Weights of a small model that predicts nearness at each pixel.
Training: muon at rate 0.024, 6200 steps.
Rows from block 11 of a small model that predicts nearness at each pixel, named by matrix and row number. Rows with one number within an expert belong to one neuron, the router's apart. Each number is 128 + 32 x the weight over its row's rms, rounded and kept within 0 to 255. All counts start at 0. Numbers have three digits each.
After each expert's rows are labels from the 100 images, of 14848, where the router gives the expert most weight on average: "peak at" is the part of the image that holds the peak. Only what is clearly more common there than usual is listed. The data: rendered landscapes of hills, water and sky.
# router: router (model.blocks.11.mlp.router.weight, 8x256, trained with AdamW), inputs 128-255
# up: expert up (model.blocks.11.mlp.up, 8x64x256), inputs 128-255
# down: expert down (model.blocks.11.mlp.down, 8x256x64, transposed), outputs 128-255

# expert 2
router.2:111093137136123132105110132092139103148132131130098127177117144093166066162177172153164149135153171104101081118117032165163156074144099124097136132149101071164131135098101085158079179153125171111137194096083111131126200150131083129144101102167072123082151092105143133113104135079149148141094173101092103152088114134149126122095160186132109065144124112205090112115120108178178164128127
up.3:086095112112097164105087134144127117071115104125137154133145084113120129149100136163076115090129092140129177077133153146109178105132148133152095130099143085121166099114108163122082123158115141119164165170152158075133125090110130122097152141113154079138156203169115129092193128099123147159076119153122130098109219110169118129072128171122154146120146121164162122133140107060129156140101
down.3:129134128140129137070166127111143095110124159110085132153102151151134124100161132121160128151104145135097194054120138141122103137121181129117091154095156169167047138115095152119146119167129081171083148143147135099068136136145167116117174142108122144125081105100114140140146158174128032111118147106159115085097166173083081143112115156146116168162129166131158129112082212095085145130193
up.4:171087133104142105105092103089108125169177140169153097134106170115110106117197113079165159116137147184050158133120131153149131091144093139033177138149176188155110118114175088189168152166084099131121148144090158143130123111129128159089157086128120154094040096148149111107116137116135133101152104059151171136149114068166104123151169144122131152136080121107131139122090063137183152156255
down.4:174136101143088159090117151101103146119139121113130077109180164128178080170097110114124144111143134121113050111097146127132133106174168118132100111107149188141145207100135171094080113125139129126137074165097084143165134098149162157133116099175113115111129184091060168169052130111067127106116126079137146112138103186133140111125102145130102133060049106142135073130104156107139102127189
up.5:099152114118136101127077139149143160183097101122135154168142106117128159159061079133177164163090140118147112109136165137147102053102137110129162074137082169162163155136107122122065161136083114130149166141104099148167120139128149146098100132121102119115115146078178143123108136066122162162141164079169192157114013121114093084135151183141070187118203085142145123135093152120178118088114
down.5:141124088124146120139126040134167130115074095148118085114121084148182051104141146053144084104105166191214095092142080150173130110108148141130113109083158097112166129136134116085105139154075244166064101157152121106100115064142167119140125155086123104121169124116132195152182062134082070171180083151120130111120125138122104145126159199103045105121138157148126077090161123137099128136093
up.6:097164104127122121150095102086109118058107101086114172138066147140151148053123104070111121103116124115111076073167133143125100100156157184126187189165115134089189167122144117207098054148108143097138122184126117144129121175143151134077094121126153170140138115103127053158138102139182115110155113151121100155087087180157130133163109090135056120139114121113115137132103168149169105083152
down.6:179144118151093092100131179143145107113173144133051083136159153252074083062137155087123109137085130129139082071123147162124132104157117159091152145135157121172136143138147073185147173063124152135154115112115169134111127192175059113105091114110131137136181145146137192138083168129035190085154156152123131130126108135127083048102161138129165119143157087115124136079160187157125116139190
up.7:126112106150113125132171114078155121178128078176077205106196145131116123169129130161113107071123137121114094095119141142157113126167125093108162110132113092147133116109131160158088124125134143071143142106136125095159134121123095132108142097125136114100140104151129141135115108130157157128189146193118139162133100147090168146143111153165142133162104197163056129092096143153138144076087
down.7:068134163123108131123122134136100171146140077095145121140193182124156169204103177185105063141125172112168195127135129119153092164136130128113188042126124181193138154155102136145159082154130138090047132159117126143074136125117116147153168165117145137122137146110104088096122110120182053120209134137149129082115177137145149067146114099107066122122168219162123126105168184187141143161137
up.8:104094123199156125113143193176104128150170178114114142085169094130111142166109124115162124131110130137128141131135141141133113129142143153136160072113129168102123108153102238144170077092123089157156100154109158096133120084117135135062172171151149141130158077159121068100087147113122126100157186170079172140132071104128074150072133112152156080122099098150122123110166101120168127099193
down.8:121133124137157185051117130109102136102121164109122147178119151088136098202142094132123085110190106089082190036136171203080067117181177174115159143152165144152063044081149167082138126143184104103051156145097162121105174096097137135144145115161099067119163098147058105186108150138142155170106129159140125129146124124153071157166139129173116153155174179115143119110115106137102158107162
peak at: bottom centre

# expert 7
router.7:139110130048141150130154097134174112120127074129138147112139122047123149176087151122185131151183111131119158158164156106088126142134161079041145200091119145138106113111122132142164045146125135123120130169117202051128115163127137129108136139111148072141130138112092103181135111144130157118120134148093153127188092077102169117169090110101086154149137132180163148132134123173125170160122
up.0:175152144128152149131123122152169184176139100139171101067134155119137113163102204140152107132116148145150134096130117115097077157061119062113115098074125069123092100148188137159075108204137092171086145117069172207129119196095101121151066165184072131167103128141121149054125147039097148146112090094061129186111107088093120135156140156110129152166098172125105135122135091188147185174158
down.0:198140135083193138110155145133161110169143130103142166171074150145105122160165145130101140131140090132140138136094131074098152084149107167152117137113103091126105082186159125115114133131124132180123104106085115126128141153163144102112091088147111053151128105107116085134150035130138097146114147135171127138106164132116128154134134072187109132166132172167109077164220102134176112173126
up.1:117169130147172135039168149069145115131143138073134216168163147096169111128180125131116144126174137099134121136123115164152082153105117126110169101095166108126167183091078122153106110179190109111090122091065135083168104034147110120104095128080145096105162132110127063157135111082119057124151141106104142112112178121144160154124110165136151157115107116115131127117149094138192077132118
down.1:078108167082135129116141133114135134162104094122142097134175147149115137197149161112119072155156168154108104138129099124160120135181133088159112136157168090102086178123197149124074157112146167086105143048150128103152099096194148160154154207155115065125125115110223132103097146150152133112156093125084144112128116141146133130123134098169168072097122112133132149084124089113136144148150
up.2:097117071135126147138111153143113091089183077130154160132119185157146169093080155065127083121091131147144109069142135159140166112143097149141114167150146164126186081088078093112185127135143097120093091099133128131078153142132115106106147164138098130168136122128141068041160139117190106129115176196147176107119175152129083079149140142127175089174134107093153120155107149123141134149097
down.2:149123105140101153170110136102117161118101137139156106085096163079121112171131127097112137196132139122119105138145157120093129107125185123134162101108127141155142119137071086172126171101167134080164116117078164135095109187115114180214075072139104101134126116081078088195113115128134113086197120168135129152133169134116102058120117150141113160122159077073144141109040180134168145095087
up.3:134097141150134094101143176151117173129113169153113117114127071087138126105135147143116126188147113129116078116117160171152089133120097164156172164080109145106131133146192131102160180175143155099104126067231152121115084093107123154092131175126156087123168079197130093085129120093153137165130166142128175187102124146149092130148114154159129101145182095129127121072138123128193153169136
down.3:055084105161067114143185118112109180103179103145119050164165114171080135144103106069112143085170171156195147154118103198160104102057140107129145108186176106118092071178197082136126072129098120132145127156132141143135151125065149128175105120109160192153061122114151142182056116120128158163093154155201121121099101104127152130163137126099140071143127089095119120136155128154165115101141
up.4:077154135136104129141082154071121132056122145114107180163116147171150146117088106161182117078117161119113108126150089086084143069152138093113098118126141098136139084202101130140119121131179106158103124169104065056114079106126147167138115131203166080120153080148148154167096114192110156111139147097183117154173098101156084093157123134123135119166154132120096125093149066107145158167074
down.4:103108114118120134149149106183154143157139121137064119153121137157128092090116112200140075129122096065063135125116139166097127006050131094126098126158117115149087098155111162119124124110092129126136097071084127145137132130129135128142172075095130127144124109156108163125103166100165107204071094117153127110103104120140118126131106149176117087192167125115143113177148133120042122106073
up.5:118113181095165110133136156135171177150120140166092064090134176042070089152098090057142146162114102133117106101136096140083197146175117109114152142131119109112080174113138127100139124154097132113127115165139150156209096146125061081126072118151152071150106126114087168198090117109150174166139124113058165126069127161137139143125171155125145126131089158193120099145109157071171171110211
down.5:124089146144093129149104098188126105129119089165080072105127147148127153125123092078143152132093132095149133101211198105158165104131143115098114108068135115161153166155180099149084142128123103070110106095111116118152153098173115142156168052112162139126168101151153123160122127123039145125088122129106170145135078106099044117130074174091173142110219080107121055177117160170064125076151
peak at: middle right; centre

# expert 0
router.0:151172133086121161129117112155170133159100159108182155080126186195128181129055135149177172084132141126138209089133148122073094136090127155099131074135156134153148099135164138125148138071064142163078118137108140160112071146172156098164111117065067077194205113190157133131096144162103088174119145131140109090132167097105128157093171158122145100167114107091156164106106149067104113076124
up.3:103098103097118120169080132136136112084128075095161098073077109107131106129107132100121171104109127122124118135108164100111120106120091038113117096169107193128132130127157113102117107105181123187116155153153153152115088104100126146133105161147100108166130168181164103089137074174088091091104130138126094166145137105099116111132137124152164099148036182126149085161183131124135153141113
down.3:134145138116084139155154128098138132046129151128124140106072102120061153156097091141157075130069133116205081161105149109119119219170124082100139147118162161132095152138081156147131110148177090093142087145132128137163108144108100146166130148111122134150097153176096109093093111079112136132098096119142143184127120112126163173118150130092113069126141194219123129139126212089072103173182
up.4:147181078135070141167097179178107154204157156142070139078159178129107140171092079122109165144101114115215191134152103143146089152128144092112101054171169106131088142121070155116151123171146077092151146151141125153148115061104147135116120061129181104149115148063128152136163122112158104128126131138115155090098165126086145128162111100168128180100104077134110113139096084123105089107072
down.4:155157131100074123089161156187108171060191161148138165175118066126140103075157081102140094087163152109171105091154098065144109108066099107182120104154198170103110125117196174125123128142093188112149134135112133158086083129133139102163059130101119169148160147185148152148076153110080106107102194105118132140150201128119164128141152202124133114155122113189127115152152122123120137106120
up.5:168225162129132140162109140144149121173165151116148119106133141126142136144115144103104126093118107105061127160116123098140144076141147137130126059164073109122060072108119066152119067154112140163108104104078121156094086123104127134059166137121213130096107090145102135065130109146190077119125102168092165142107152111143102136182147162126145105146136193144150131130138162116160139174103
down.5:131077124076182161148116125114137122127098137140118165141170093190134118185112175137125157158071087179087097169102153096106192108140148120192131127063113064115124117151130154115077131074106112122167108068113096196083118069140146106247144114141121098139186158161135130114167146141141155111123177119137147150121154100164116100096101140150175114151172093096137102155183166085173101161148
up.6:136146149130168117148131115146104077081123139098118172178122119178087082140104207131107122083118102124144129105113135131151128147062139152117125068151167112173154120091048155146131120089121144168134116163193064186110186032110123130078114104084098099109121038118163047132144127145174100134080109162132155160114117123091158165111136104118179121142109167094195133096119113130201095157053
down.6:125111102163134141145112153136106149061116141143168116143123150120148154188113114091138138135154171128153148101162213144086069159152133140123143169098096100076150080062161196071131148070150096144160115114129137164143163107114121108117097134131127117162089152133068146113118130125106094170113184167190109104151111118104095149125099166118107129119151075124110122125144132148124123119123
up.7:167078094144095119140033143114109104036119112122134143061144100124121137222112081085114138121181112122124075085131104176179166114118160152122100074147096064118105153173069164133174118123112080152139123100155115170111112106095144127135131119174191157103115155232136089110140189153137151129137118106128181171103086126104125135127100132125140109099127119125113150158112077154127138130093
down.7:078153100160110120116135136097150128100185113161096156079107141191080187200079127118135169146073152162107198165155083195143147154160098150099159159219126121166117212149149131154124111127124122138158138018133126079169161123189126167097140132138092127082112149130154105115131111135178169108082105125169142153131096152126165089083202161161144181132149132104162112110114151099142141139101
up.8:096099121088091106095137139069140125143182169084117100133120142148114098173056174146139158159137129121076079113125122116115141094131161123171129141186104165155114141166094127145153098061103109186131118160107124135121089112078159094158202144139107180144106170066100094106067162187132169141167127154120147090190153094163119123083106088120127113143093162194153153163109181095056187100188
down.8:125135115102074137157138093127067100186189182106183135116185161144114148123137100159179119166098099126110172133101113141195139108073106094173126141138154085128125191137141095148103188169148141109110076151096091128103137135136104129110173152108142189147131154156148169099094110147076114116188118125088111127103177065118157093113198129120077103099082164161177146117109227112159122198158
peak at: bottom centre

# expert 6
router.6:169173121170141110153135116157092112127176119143083112160075103083096167102170156127036072065129153119152177148119081117126189090112142089160190242150108131042146134123121068146100204193180166065126109147122094114142115143102084134129128108138131091106134157130121182134056150131028107113126107105156131136109133121111168096171112122108170107075128143091127121134107128098136166161131
up.3:119144124094138184101180143167108148125144109178123075133163150101143106144158228084145149124134120118091139133097153131092157154153136126118101174081137115095130136164112094126074153189137065117103153153136132098193084108086095102120094084122153122145137130125130102123153185141128132117141152091101108131173063119167133112147125178144144124147165117107118110079109151142134147115145
down.3:159070081141145155142122146059139187169127111169124131191114219117132141073114100141098178123157146093118094096138161137140131119163118149140141077162037128077121098167113152075099058104170082154175074146144153129113123105157130147151157097151115141066138087129113081125133120131087139114105136136117122077182124094147091170144127191143149161171255123129155101133165175121137153158074
up.4:122117152170140138148182143116118083105049130230148170049093137083111150030148107087130101093162204160084161166101129096084145143194121135132162120088129116081084139169166112160116147187160209152119153121165125122119109125164093141130126120114121116130123153185169166113121118102143130148085092105116122124118090142076151134085132089130109119186089113137127153182158183134177144050115
down.4:139070144141142127044085138199126127116109111127147199098051186126124122126118139046081147099113126149062119098096089147150131125176121120127109112124110117165138140144105124132122145152071133100069131125111151118149126194111125107156117144143123129114126126135061136132132106163183137133051146127113136153113122152112118121107147151139127092102059141084115153125097144179196095165156
up.5:153151129141142138103098107138122169099182072147142155061139099115112116194128131086164154109114146104168109221137062138109083116119152053103086091051104145161163151069144126101158078115169074127144101148127184141057134171082105108141107189137167068048124137156125098145153164128108055138114127124143153134136179120088142133144114169159139152149101104073129134167140127151101089097118
down.5:088139175129115141144160159136151094065124139107100173104092124103115080108137169126150125095121122134127125125069170097089124179163123142132138162158111093201128094120177122108167146147121113126060063160036119135173129176169121086163094036093137160139126113095089120104155130144075107109066148168137115105143153110115102130118107077126125136096124145091130045156142076107132154116121
up.6:108156109165057127107117121114078080124129124114097119144146146139168165069158130164148137137101106100119173128072139164180134171095152106089144119156033145112168098126124132078129138106158171080161167144117066097155112156085085137076120090148109083093067159167154098163117122120094187154091128114127081129143120125146127133147135211124164112126196092162185122175103097155171159172123
down.6:085128104125140128136117119084175150142116090129100114063158102138158165193120118255114141132077132155140190110134148122133161144110122152094105195093136126093104139162160155133124094093133118142142108120154122151092168195141179128095092125143137105115074125138106110126163161150124132101120107172110125102139117111129100118150184077109129134134118128121127118110067142096157156149127
up.7:134103082154100114126064084141155135108097106128179211157101070095090156163099109167047120141081129134198165134117136179053137092152171091123146160113119143076119154096114138100137129154101097071079130125095111090126133088151126087054095171178133127182110156123151109154111149139158178119115120136172157132173137174123161087114108141159142132116147098138133109121057115129103157115060
down.7:072117154103156131065149102142151146079097111126183087139129091141144131111159145145150112116164102144080094105171192097126097141089122179131176125187107086147105079094153121143122161116150120144132130104110161170090140123113145111178205170104102140142139147175110132067135151162142155153131158163123121125110143175120176127118139129117132154158142146104140146144123076110140120096096
up.8:113071131133108167096141121087101096146125129115153140092183198122098143143086079083139157112129110102089153129116086104193087140133102093151170149144139094168152130116115159097179056121171100175099122117155157121069107138135141136177163078158175075052193135107085117147066106155127142169132110135148184149095073149125061094089093101156127134118114185152169108123123106199121218123112
down.8:112162134097186174115112209152148098152142143154096151143131125188147083223127175019189121105108091039074131151150173111115120210120145089214085189174137201114223165102088141119090156107165160146155094108134112135151133137135091133139167141132123114112119109089136197180102131133110130125132123098111123119129166199121114184156139211139156112123122157074115105121135141175159102122080
peak at: bottom right

# expert 4
router.4:128079134149124144139113144092091128161154127144110133111153165184116126134126138164146111190124109113081158106116144142143063118183211177100140202113175170102104111155197122158180105128179092148111105068152052136124127078150172101131132154124093170133109142132130119131141159121120094089128159120179108124169142117186138087087084104122076113124123118148117120123172175137171144129121
up.3:119091145091085151109144100141229125175165113114165143111141083096144144122164255131105149169119163163098076165120127124131121152119122103165102133146115095148148143171128115074190153120164070144138168104084115131190145138131137126117091132145122144150114105141155175165112111057128112109147097138084084102139155119089139124088119095111148152123103156204125132147029132171074165156064
down.3:087119142115121143069101113093202110100105123160119155119152142110144122099129143141122126137111174139088183088098154106145150114123069215154113179159126088099136090133150064150091141087092143107140166126144073060114102134088092133180124121158106065070150157159122110156096062114213096098051161104100130146146110109133112089076171184146167176131162163083121198113168130135144167092117
up.4:127097147086126128085157132111105100083160102091134134100151154106146157133124154099118139132111152103120114121137103106140126125168114150102147147069112116143060153160190102183085123144168129054150165116114200186126111118117088121215082141136157140167061134111184126143071209127166118156104143094134117138066151089131160106085164165128095077128141168069141120138147111098147085150119
down.4:149116123127164156014086078128054116137150125137097073112098123098160062104179135077115098124138142108125154066149099163094158128135140157098149154144182126155160167132165224140168114098127111142131142147085098146216106105102122135095144104116111081089150136113178164076104162118126176160150120166112102105118101128140133144141114113131140120120138124166125076179196073137165168110111
up.5:128062128109099105109146171117121145094170109125109178153118104153090169144106131172115126155129158098132108169110099142104160106058111129170189053118118122148120110165118184173137130099189120098110129114126113118202177151155130144149131142112091160126118064067132101129207184057111155138144104111162162177182060090199168121124108126062099021119174123148157131109173148143200142147146
down.5:100107156084090150122078136129128081117131126141093196090103055195069112084137133178114123098119091143071095140142088188120120098117115112118108112139121077143165099125149069177070133166168153141107099097149160115119130129149152130167164112108138129107122125161085127089203148071062120174053109147179094104114152140130116121110140188132123123134201154150153125092131184087103155112134
up.6:134127100182124099112066089122091148121157156082171081080040098149075160154090101135117138107148128179126105211117132127120105126075134096105102177173118132135206112135152134137133087160092169155142164143208119162075033107119162166071116149094186132172121129110058147134095192189137168126147065119170141081116089153103120116123128119137151131132087167111175150116085062129103151147128
down.6:116097110118093117149127166163069180132096110127117114103145126152109151093141128078148145112097107123117165150113109161146102130105182107102116115164104130143111148094112180138171142123188088106134086136188131072074082068135132128173074164141151078157154097118045091135195142115102108094187180171150132139135207100156129114121132146126144096152165123152125144131177169191102115083165
up.7:164135069054064128173107098137185160102151135057117130110140129139146148108120176120129122079183055070090120161140113132112140146139105116102117106094190112154135146122102168118149195082152101078131110074086113133173110130141145136075130109153116158081077122141132172159179089162120145115115115140131137254126104162144159118093135092163095134175079192098105127117047120088146158113131
down.7:160191107186136113092133155178115146107140052065142117136196148130142160083153101128140147108171123130190174154145205084114094162122096148151135164096126146141132119094043107117126096061146123100134158110144169116146155140151149179050144158143127098121139139120153156150137101112099110170108144110176151160109166136113139132139124195145139080118174150177115164091087157129122098111130
up.8:115076168112069081186132136146099079122101108175129078130136115134106154152100066110162103175143185119123196119152104079127178196119162090098175154134067143113080167208090108134179135171124148091109085095082140110152148092130156115117075113136100098139182073152098109151044135173129083122154146058147144110104175087178109144094158174131185170117143209138188125173127073136115119112120
down.8:181092158133137165111140139155123095208104092158166135107179149138124083185123149163140197129122109112101080094107097109126089150089153137120121124114087123086142210184074153136114139188138106140122156144169103191174147157101074164249150123123127165140153134089165089126165078123148165190141077124000119139171123140134128116168083093119106104167079127099136124126127192124208201164138
peak at: centre

# expert 5
router.5:110126130123099110107071152140166160071110147134121183072135145131143137163105156141118100136173130155217096168110083102169103130139143136138124142115088085062083136168097171158108072099102059144183121174120097102081125086162084108144153137170134143145100088155131163133128156175140201142137082114121103098119184189087155119155119111183134158070132164097095144079107130114115071083090
up.3:120103133079172077117170130139122138115141085147152072093120128087178118136165166135154174155162116123180049188129116108127131128100113154131113150141169152165139154187042086122057161139134135171128174108161150130168145114147079140146069084134198097147080093146132072147143124097088121122175145073155132095130157116074114126093137142173118115135120102112128083147135102126128143160132
down.3:140145091167146133082121054118101141138168119129162130118100086159094080180115066088155102125116175153135136116107125149104096029116121131088200124199112117117114133186153182151144108123121097111112218140131129143112073170118121131106141169091157104149150164147062167146120199134079108127110164169105090110160110095158108113153123087116165067120083070124115140181066131157166084124144
up.4:139110159142112135135147113081127116067094028094154117115087135122139100148138067102124096163121141141104132132127197085099139139133136098114158201102128186140115158124151156076145126153083122147148157111066168072115083093186125110096101072060111140165047091190153129186104136116116128125128134176152106158123110246100136132151162122121118132164144126119144126201131118077194060156122
down.4:145133162118160097108123070163125199097197114142166139126100100047172168107129157180119084131163155149134174120101156144117076189083132116164147133108154135133119186150167084120140098121119118064158141135176153120095150123183145118107098210170140174140111109161099132156078053159119122074068135136157154183129180137131127149091128098150119172122123134205108118104140122126078090129138
up.5:159100122151140092105064159122121136140157075129127194116083132110093090177101128109108117114104115098084162121136108142139145108128081097120135115178136119103117170094223083096105110160081160129171115072107141079094104102077124119085201122122144131128129132059113110143198157132187159134118158033144100118163138118193132151114138092130109126124117141105125141123169125089056127143120
down.5:155087143143167103126115065133134150114207101100119149087159123135136142127115083067120043150121198096094095126141134160133116116114131155133118109122078153128160194131123192137167147098122109140105116137196120141134062093148142116067127118069164130094118138137150132117099186197134126115152156165132116137139062108147127132162102097076110125106112119136111122131138113138112100141104
up.6:104095146193139145083092149106137141142122088167139092109114061075135105141110069136106130135123137101127163175106124126128144144178144109177163120069120112125158084155127091096078157127072140086116133132119100225145087192173132137053027109135088117172146134128053201104121142103141166134117087100159213170135168139114161133149123179135138149067067104120169109151019098101157164156178
down.6:116120146092120183107149141156141118133127108170087066102156107088138120139095097117121072096137165148118205130144131095131203140063160178113122167115103117087119108132169168100165182178130124116156121107123068143169083166118114126133114130131146162133100113140139126090149103176141120147043089163130129186127152167134115115092040135112157115111070138162125068141152103165120101126168
up.7:145129098168161100112102082114211165162149158153070138152167096153123124132136107130116126149140160117085086128146109117134116156121113142105107160122054089089154135079162119163116106126141119167145158075129084158140092105100161087090115076137117112163060169084138128121123106132162115167129146172128144062086111176215135143165097106130111137139094109131106114113226096136208126086086
down.7:158146050215082138108121136178078153158144149140111150112100100128077140174098121139181179086110207081126172142148117117124156111105125091134118050158113156196142122100123255109162136129156072174127124128122127149119151150108100097131158120144112136180084122083146144107137101176087168144180135115081081117129114115125155126108143073112119068142116066171154121175195171182172170136154
up.8:112144131137155117123111116165131133135149172117095178117178111147179081107154136130140126130136116113179087160126144092095161103161135170113136157127069090142122163161141102116105094170061144108160188114113145091133127104169104101103105125113136146085077150060144125176125154185111087087146096147140061112101049170104153133079124071146116147123132114137184126144060153159192042155124
down.8:170117127082126104082100153141153138159146104137108113133034103046092112070117168142090105103087147142179149178139152176151128128167129128113132087094120133153125164108062113127098115051129093111097072171104137179092111162145124157156092188099121089129142129136123103137117099081164122129197109147113152167148099152129086153142094074142089113155058089203116093110104136088077106138120
peak at: middle left; middle right

# expert 3
router.3:106089141087127118123162140127131169149116094108081136143147159166137078071102098119136156115145071129166133136114166137126110129123046122105078123133170145137128128107028183152096107157161145092093136168209176092164126097130093130125112161114155162121097167126180145124136113132125123129170125128080074107149058145162133125130129139120122133151180110157074133139181108162150116092105
up.3:100184110142122195056057197137189163077097101102145143162077158091123121152171136184105149172099114151140079108093184120169100134094140143168077089156147081112105112137130169104159174110111102101169130039147098117106156179135123148107120144137075056133102100143114103150212178146157166137123115136134126124157178148122112175135147124140110162121131126114131121107119097098095082160139
down.3:137116121142075135126157143099114107156151133145057116152063103115091198125069139180128143151087142119125127166118116082140175104082106086136127137125193171214097158122158093096136161077110099108204119161114075135127092143121129122164178092105130119113138084126084102123094149145092090158206147076140102129131135140090146113143118151149134141094173136096101152117162070108088157114077
up.4:127120070062098090117131123120083149059102171122152098125097094109190109193190051119154151106161116105152033127126093164146165145095093069093061201129143157168127087057128149165175117122122170135102143159132141135129157166154098110202072140140157170114146139148193069157172143064124192086171090139126128088139076102167116147174120158140158183105093182130107126103093088146129174098120
down.4:097147173147076136146126084173122107111112116125146085128128073140196130098175143067112088125119153157198076124153189114114105121100131155077159124143163110163084150138174099155089079085103082149151133134097133175121134124128068185087128179136133155106118155107127123139111128127135122111167118076146137142160146123141133172086175177103151068131123097144139151146107134092075076134120
up.5:102104179097087143084160168077150142101130122099103130156141152097079138168047165196158144205099117123114193123137147143053152177157164197105149111130155149127139191093112140164132146106146138099161134131159136152122114121090122106139143127091146183138122120138106139168128181069165103157098113137145154165158169181217177119078159127107089106138153109201114140166126122223158164100129
down.5:151107144106086080201115133134161110087134102055153161077156151224176139125173146082128182122128082124114076135135094147123089119097150160170110103159130174145197093061144148118124099195132157159173109135143160136112131188096082162148102122130149098163198188162131115111158078188096101105188105159164130133133104147113120135159165135103055071147155156227140122138092169126146131171130
up.6:146144119126151150193159143077138153150140148105176199087119134137091089118110104122170108111126136107154139104102125159088105134116102114125121149138228144096164111072066145144151133166135128116109117109155067175137136193090130128172165095153117087112131105147126135156125108124096189145115120052099113104144175124132149109138108102182134111147193112118130127098111139110113140060179
down.6:104125112124138106112110126181126108060180151120114114058168125149094143165163131039103171155120123119085130153147113066136085076117150154142041088160106154108089153073138139110112120184127253137076133179143116133146126165182085131107119180139167162141080175129243133150157142100148144125107203123133149127097136176123124116107150126165143143095157167153108138163143150135105149092130
up.7:062128141126109067103132153129162152181124167152149052071130134128098098157071110145138126092173150146113201132126104115177136179130161173118123085046132060123161120100181161078145154146143111151126158097165076150075142110109182129002154141136085167170097084130079112020137090160116141111092096122089131085139124140130114108070115120124123109130143156205152132111140113162142103143089
down.7:171134129146189145113115165154110140154123187153139052174112146074138135111174075100163060123145191126111100122136128131090169127221112055134101111105172147058079157130191166151119167046122115141155132135079179095163109176185130098119089108082161076108113116126126182149103099173151116153223141131123117110090129074119122148114075169181122122094166160125114168114162122161137110119146
up.8:160212078163143109149101126128098102142078139145128140080200049124103118097079161135100155088133077139181107103129129133118143131116209098139116121124120109098123133161076077081092192192130136082135186182157109127124123154082102170185106126107115099133141140191124164156161096144114069140138123099095109164085166187091126146111141120148164113157172122160130116119136182093078142114112
down.8:180170095163137149139104147158136150103183182080126104130196145082107097168120066048147140164120122098128159084125147105136202097155135119086136051132117146128127115136120095105139127100106137135133204136118166132109146100138081156044164121148136118124137103082171144145171152097073189076131101113123096142153181123107124052122145138149096101069139129182140184114151122134164103148107
peak at: centre